Weights of a small image classifier.
Training: adamw at rate 0.00075, 17200 steps.
Rows from block 13, named by matrix and row number. Rows with one number belong to one neuron. Each number is 500 + 25 x the weight over its row's rms, rounded and kept within 0 to 999. All counts start at 0. Numbers have three digits each. After the name is the row's rms in percent of the matrix's.
# fc1: MLP up (model.blocks.13.mlp.fc1.weight, 3072x768), inputs 384-511
# fc2: MLP down (model.blocks.13.mlp.fc2.weight, 768x3072, transposed), outputs 384-511
fc1.1810 092:508513496480536514477479520507482475536493473523534469527491534456534481472499511504485504538497487469507482482503545539450505486554523481528504561494447554524538470514529472486513494484516495476505523496493561507486466495520482497480496533519466538502530470518510532509503499477464518579511484511491509522527563473499474495466508492510504495506515447509517521537505505533471514463448
fc2.1810 032:467510512506552496544475502487484506509496485486553509476512502547476534480530473439502482497535464517482478505481500520516460476509544476431532495466480469466477508500526523480504487455513516477498503463507476509500523522557473512488474470520483521494524490515513501539477504496518512530489528522484566502530504489509522521495468505511493482545506493515510551443512476516470490499506
fc1.1811 114:529483490517519513512492478509509500548496506511494490491520512523481499488574507561514522458516512491503470497512499539516569496508536523503471529494494504485489467569503509512537498501510490511508506468526520529499501595516505490470510537478474523479482480537505498485478506481502486495537524478503537516504519482550495513465505514449508517513512434484491487495501493471515479490452
fc2.1811 286:496526521512521528486515489479485495516490499502555480483475491505439496493512487509508519538556510499497488476502475523503501471495482480468538501516483456467433496476537526498472512470510517475550509428509491486481520517556486544475470473496466503498496519491456517534468524504499500532472554530488555512490490475495521506483483465503490493503556508511504507503538447516474518501489
fc1.1812 104:526547510500498540453480481494484486508501439475504493516480457500471488483522531505462502494483494484487495505530553480514492490483542464508536526520505521476520476510545488487532518497521501477490516508519517506501525486538463523510497509510513481537515483507460521511478516502496518523492489488471481503512505522501511497532439485498484523502543489493522505579467531506473479470489
fc2.1812 077:479514531527525542435492486484517500473518525508507451497502493457503471500460510552503547493503522512504533426496492458463552481494458518481499459493493476519500499456470468514502550515483502503523510512490481520513471469527510511508492538468494519494464520480478500490492527521469522500520489510541531523413473495495505489517517494469480525490514449489497517561476485493493521522522
fc1.1813 102:530491489589513498491475473501498522517491479500510478499530519524487468487492518506475481507493506514523526453515531472484485493512529489501476512511520538507487462452508458492504507504497470457493525507499501523462505508514501455509502495497493555502523493488518513486473504524462501504498493507536521511483501500538517468507505512484536567510503512497484530497431501489489483549505
fc2.1813 066:465481503528499536528508484504509501482522516459524484498480512478541504445474493519510488477518481525494513511481499485478520482486503458476514438508515494522505515467462491475495521504484470481524462496436482514520491506517487480556535506517495526551518498507500466471447499515493523490517487536551486473497461491507546541517458511476445523458514463492509498485455524467498494558548
fc1.1814 083:561492517523493527518483488495478485486509486522496532508491527494500475489524526536503501533484514484486509463477546531478511521528512501531471493502475565501527514518533444519498487529547506462485520522508527469467521486538439497460513514501513521507519509505445489458509538467494517550508499475462508528509547487506512494489480473509521527508503497499521510549470487499475486498505
fc2.1814 043:502489518498455475517504471519511483502502522488463494515518518532501495528452505418488464523482485496509487551505505485462516489509525485535509483500514562511516482524471492523471510502477516494496487517499491495498498471483512485523488531504567497491483491475559494475519494474496494450505460490523464479501544482509451495489506490454520506504463467455489469472497560496529517489496
fc1.1815 081:497534522537500502492510504483490472521525480516531533513520545476543497490509496525472481510494472476484506494501520532448487523516512477528453532495470496509519520515518476496494464466518501462521508495519544459488513505548489459480460500480538496524527504527481516478472517517482518514524495489466496498524527505496528514494483488498518500524535494521527513471542503524456506501512
fc2.1815 021:527516520483448467499494500485476521534490528497485471506507536556518505530527511440491499518485576493538453493514465540496486503477512472541498519507438514500559456550489499519524507517488531502486481532492514484475527505476518452564504514496547445477509531479491515463508523492503475462503463494495463499476556479473467494485525492469525513464497521491491456476542595509531503489489
fc1.1816 087:519492521500469537510488504517502507480523518545482512539523549454518515509515515485509519535485483461496501484475492529454494515530502459529537516490492516479506477541527476482531499513549523509484518531478531512459481516496467500464505503528524473506521519511492517514503542478501538495462490506486522493549527499497514492497459468475489533504536474511555482484537468524478499511487
fc2.1816 099:470520469496484510480526505515490461468530515501496509526537480429499480489436496561493554496507508509475550459459478487500569508511481516475487469539509480509507499449528465491445511518469508518509521518484511502508492461508476514505497528489524493502497511472466504525542514565483509485503487486540496491484487527510515466518535502464501500531521466434471492566522468503495517493536
fc1.1817 084:530525493499482512519472490508462465488538471492497534497499529520493496479500554524495495492492472489506506450469533556484498535534489529510476524518460553493527502502532506488524514495522481458504541491499489467465477525552502483481479532480474511511504520491450506473534527508474533525538489527455536549508528493493512522499504494510538517496560470523510557504463488506490482521502
fc2.1817 058:514493506484458406525495498495496505513511521471486503508504542549516501490480510432490473500471505502517468558522509511495478476501546512545484498496507608497575489544479512508509489511476523507487475535492509490501502478470508500514491505495575479499498477499562483460516508477511475442506480484524434468499546498506471501500513481475512502497448496485484477459477577501541510513488
fc1.1818 113:492516518498511498478459518502471482500512508472513498484553469482516511495515543522466517508514481520533511465466530465473488473532493500497481531453505538478509497542518441488522497534492511502500465478510520496511441517501503484527494489514534497515505521509457561471497533474490517528501502486510540537490593516493489444487488490489489497542529511469498510513487487493475477468503
fc2.1818 072:502520485495481468508466503527471506446496481527515536491530484457500530546541493565502545494502470520483510473470514512554525540514509496504470494495517460509488511496538504480477458500482500499466545463481530503508548501480475484524493466519531482507583466511446482544510513567548527537508511504487528473544497534520481494515507486514511457546514495479499492504505485495489475486501
fc1.1819 096:493510540509513519481476521517525502477516464481506501498519550517489483472492504552465511506507478511490504531483494529422515517497547454515521529484500514560522509510512506491483498477498563488523494541480511512464495507569485534516516491550500492510535517526470503506472556481438502519474508499533541503515500490482465468504507485485498531555486516477501530526468472511457499465515
fc2.1819 048:500515526458500546496499517502496499497487463511544517483545460511487548447511472492504504501516494501485461537495529520543419478522485489479508515515509476436558498531596525504518532483489520509489528474533517499489526487512483527485470477511483473473479510531530500514503492501524507531475536507503477532499468505503566488525507477488492457534498516492487513447507439517491482511486
fc1.1820 087:523491479512543484495477504498485473538523484552519483520530511449530532500533522503497510488508494494503471498502509570505526505530522475506461556527488538511528487512517468475522498502539513476491505507517531479499509504580479488464492541471505495533500489488478529437479522478474514485505514522453516509534521466501490508498511476499493537559496459474523583543522515503476512513471
fc2.1820 061:488521481500507448537487529516489469467503501494520524483531515550495527544504485445503472480529478527495520547488509508537486502509541478474487477472523524491503506539536516511476419493493503526497539473504510518515502480497476512495477489536519489491548463489466507550511496559537498491506508505504487491527493537497481501510500492528514482568504491481514544464505520483503482501504
fc1.1821 084:559517501503498501447482511494492481479524462516541498512474494483537490489496526479490475544496494499522520485506499553484497493509485499530482501503487545494531488521516488453522467462494514457465503525500549515489520485538504505480463529471491486504518527500496529486498496486492511531511476518464513522510491505526515502515476489482514529509493496502532535476480490516482501493467
fc2.1821 029:512515524482442484470533480488515478503490531482464496511482523530532441518474521448493500509483511481522488509518469551446519470498506468519489508482496535529519471552491486523513504491486527480484498563493496471480499503440525471512509524488550461498496528491514488464505510472474514427484464492497479435502538476500453472512522491469520539495498511501479480524475487534521543501493
fc1.1822 083:547514543493509491507468476497508459497517486536514522508529491457538512490530535504443503492481511453490488482509506539477508523491496509516501530500493532476514508485533433473525493490492483437505498513511507493443523506514479467478498496493511510495467501500498514473496523491464560528477477492477501515529541490509518449497513508456482533525504498508496550505494524489465528484477
fc2.1822 043:507509499520478481493541499502478478526514519504455493527535503546488480558495497448515456518497530488509472564496492536487473496488483487519499516511488581465539486556481522514503496490486533508503462532514513475479512529442484487488480509501525491493489540488548494506519488472483488450520485488492427460529478490496434511484502519499502505503475497468505511469472582509498534469496
fc1.1823 116:512490510515473485480484549482522492485499491499523490523468462455525532497513530489521482530492505486499503515498506523508514525479462516531511581502531512562482509484483486497525460524491507485526500497488486448486560491524450462521427515489540519477537502494509504461497506499506551534475487510505522494505473476474456492529515520506502505534533506486465529508487524504469493498480
fc2.1823 176:498491474502563576450515510497494495514509493501489500514497469434531460470508484562504530503508513489493529440482510498495537508506465534454509508521490461497490497465535506490519550504498504517521515542519502499502501519523503548491511498478431501500419554514484491556516489498447484526502484502487534546448443511483530493540518526527496517508517492480495584540488435517487525478524
fc1.1824 097:498492513486532482501495485492504503514502482529518518539519512497517485475518540500442489489491505482545479469497513529468500502487500460493467564519472503499517452479505502494503489487495496461524494520489521484481509507517468499520505544485505495534502487516485516439508516461480516528497517495485505511520526507518492485523475473483517521527480467474468536474482531486458469537499
fc2.1824 053:501478486536509419563475520489491506502493512462510505467503562533524531540529494444518452458509475515497471567503516524499447498494585508495490496462516535504535509564469512495512447497514488509495476498501476525513512506483501511496500483515515517516556469512534488483484474498524496460506503509502449490519509500494457543494472512515535496499454545523522525420486559472522495492506
fc1.1825 093:544528506539507459519493487515497478459531494524532528502525516513500514534524518506480514523509493511518518471501506523469527526518502493531523507472491557523551507516516470514482480515504491468487495492518528515483504498552454501492532533494495557529518530474496527501498481519495557500498495473481567513514530494499495507514490478456528529508508509515509490513479489504490497507498
fc2.1825 054:490483494494450501520517511490497472489523544455540492485506552519519512468447537479524514430482460560524460498519508511492447471502554518508486452494564521497582479496479520502467495508486506519501469502478482525526490454475517531501478524509521491531529477490514504481508514504508473456523480508563475523497500510493543532507487504487535497506473483491505489457486521470530500513506
fc1.1826 120:496511508473499521476474557570478495505464460495518483533466490480553473467497473501467494483494501493507503517469495546439485508514529439538455519497466505545514494533516499464497499488495526524495477524502610495511509521480489513499498502506514465537534495480502537494460520517456484510503528526494506516524503494503489499510474518492539519529503487513497511495507491541464474549474
fc2.1826 075:501514502481532546474481537518509540489514475525558486504516476443545517480489501587497545435479463504499515432503531478522500515505464483494478492500496443521541526491513495502512558520497490560484492522506520528509481493494481521530522522503449495509458513537495508521519496545499484551531498497521515532448461518500552486529541519526495508493515480503490519506491475495505460510508
fc1.1827 090:485491530453506497459498457522484501492475487515535528529525508479503535496498530499466519533503496484500481485516507523459501543514524438499497493516501531540504487501538475507492477464494492498479508525488516520473529524500482522521500505499558495547499510499483527467474494500502525525487460519444482527543497508512544446499477482460524496539499491535517513523458492488462511499504
fc2.1827 044:514526534471489523481528544524524482545545499502518460511492505526512487506471494491514474450476519527539465500533525493461506473462479552517498491504512514481495480538512510508481532530487518542499467516484507505481465484479484472501529540494511481526456533482513528486508523502469481483520526476532510499489525491485505494488508516501506530482473457487513507506500505501491480533501
fc1.1828 106:525486493514532519514490489484499507544523484503503504509506526453493495498580550539492535473490497477521445499467503526497569503494515516508481543477514538537474484578487511504532518509515501509523491504534513492482513529519509491502506525499466504500485487496493507476475483466471505540518514485513506493525545505525511470478502503488481517501512464469498496505488481513480487485476
fc2.1828 228:497523512522521518490506495483483490513495502500560481475476500501436498491517490514508525538564508499496495471501472516499503479494493485468535497503483448479433497477534525497482504471510507484550515430508491491488516519563488546487467476496472506494497512486445519543468521509505502528477549526486555513491494478493526505489478474507492498508550508512508511506531453506480515506495
fc1.1829 097:497501511502507510443509483497484509547480478489504516506541470470537532457529527526491506561481499464514507501504535494485533514505536498513445475442511546528515468502485478476489524481492525498471520521511548510477517535497494467493477529519525495488539494498454539523507505512489525524472463524510527493511511492531532471493459464499516514515534510537498479522506473527490473425502
fc2.1829 070:496499499550497480522506482486489494487488533482504510481462536497521515550506516527502530490525489510500534459486473493509529503483528505497513467464489467575454507498494475487497438472526473489516483449470485508526504523523497543533523495520510509505600485489448474545443490529522520525512504523503554483538517493492466525505462505521528525475545508533522495502476447492490505508534
fc1.1830 104:525508512535505498493450485502473502474519499508501489500523530537503491477505519484491510466528497470542515473456528492483525517502502519554442537507474521473523499463510455490516468497482507464537496524462488544494488513530528505516494504514439506502506513525480504461496495503450515510492526488507519518500505493474465521529495482508522534500509504486530546471465481492491494508489
fc2.1830 059:488506514535523532496501510466519487485498510494537458491478457452498490505488491571524548478503502510487485454517482484518524507516485575465491497483512405488457523439520483471502527519492491503500541485506499524487482478519514523473510498479448505500489528499452509505485513511504532565506529523511540536477505491482508514505495474500489499498533525525502510559521399499487505493480
fc1.1831 092:508515536545490524485485509519490446501543448507515519517524522499526521508499544524464486510508482487478493485478524549473518519537523461543469538495459539483581500498512453457506486490495502497505527534477508485499494505528477509507482542510517512514492496525480522478530539480483558516501501487449523497537523535512522535494495479513486504500493505530532495509462509522458491486486
fc2.1831 032:523519512508467493492535516486492508509496531446518465487491561579507491525494519501505514476457512485543491501531477518478480493484512515537496516475474544486564485609490507517560502517495513508480497542509492471498485509507530538512503506473530471497506509504542518486489533496492470410487502495503467525478543502466464475481514489500520519474466584532491463496497545520541496493496
fc1.1832 096:502493492480531519479436485478502471473547486508503524527502504440519478501514576515478508519514474487515518507490537513495487527483551483527495529506510536532550488516543464504520495486508506475516483534505550470493473487541524477475497510521586476485476526493464533508509512524485504529486502502474527504531542498514522449504490506496526536505514512502518545502465508546508537478461
fc2.1832 061:522526502529485520451591501469485469518538554483482469519483502519485446539516512495512507502522519489528507473492454520472504478473507541499528494498495525509476449501534510499474521477489550537556484532500507448494516522468499509495462499458492490526520544479458498538509516516450485458479486487483482521489515509478528485475510512501515515507526502471496551497458505554480573484505
fc1.1833 117:534553519531503530522457493498443458509558494526558509505505544534499465508556496494490522474522510469501501497508506529495497548505503495520497544500487500448508512495488483505564495495519488481503519471518511495487478540523435497513495543493450535481498491539489488515507536461487532516527515479511499547502502533512487492552520467461517504465533491520519549473483510471488517514505
fc2.1833 146:495485528485500531479472453472527534486463487532470487507492474477486512493515522531455521530481511458481513471523472477506504521522463492507487534520497463493507518478477455516542524505486483465467521500503516493513500474523526458479498509484522498442490513497499508459501517492508521501480481506485547477489512479519498447502525476451479486467521516529473451519531471514508483484483
fc1.1834 115:555512511471510515484486527477499468486523485496505474528515492493485508509513535515500488494466510496525495500482500525503506516543526420543507530512428522512548500532540483490489473530510502524482533510513464502491499478594474488454488506482509493498529492471479511487526524540488510519466519504510508524510519518517514497500473494480518524548489481511525531519507489511466503505462
fc2.1834 059:509524525453456517459514483490503506495478487504492502528499451544495500455474498497489521510499502497489498475496473503508487496494474475509507510541502487492522513513523479509538549502484515458473482502498526476498516505509494517537520515469488453482449531507459482497494540492491504414477514492533500499469483490504501462509528503447469491493512500505474472499518538529480469511497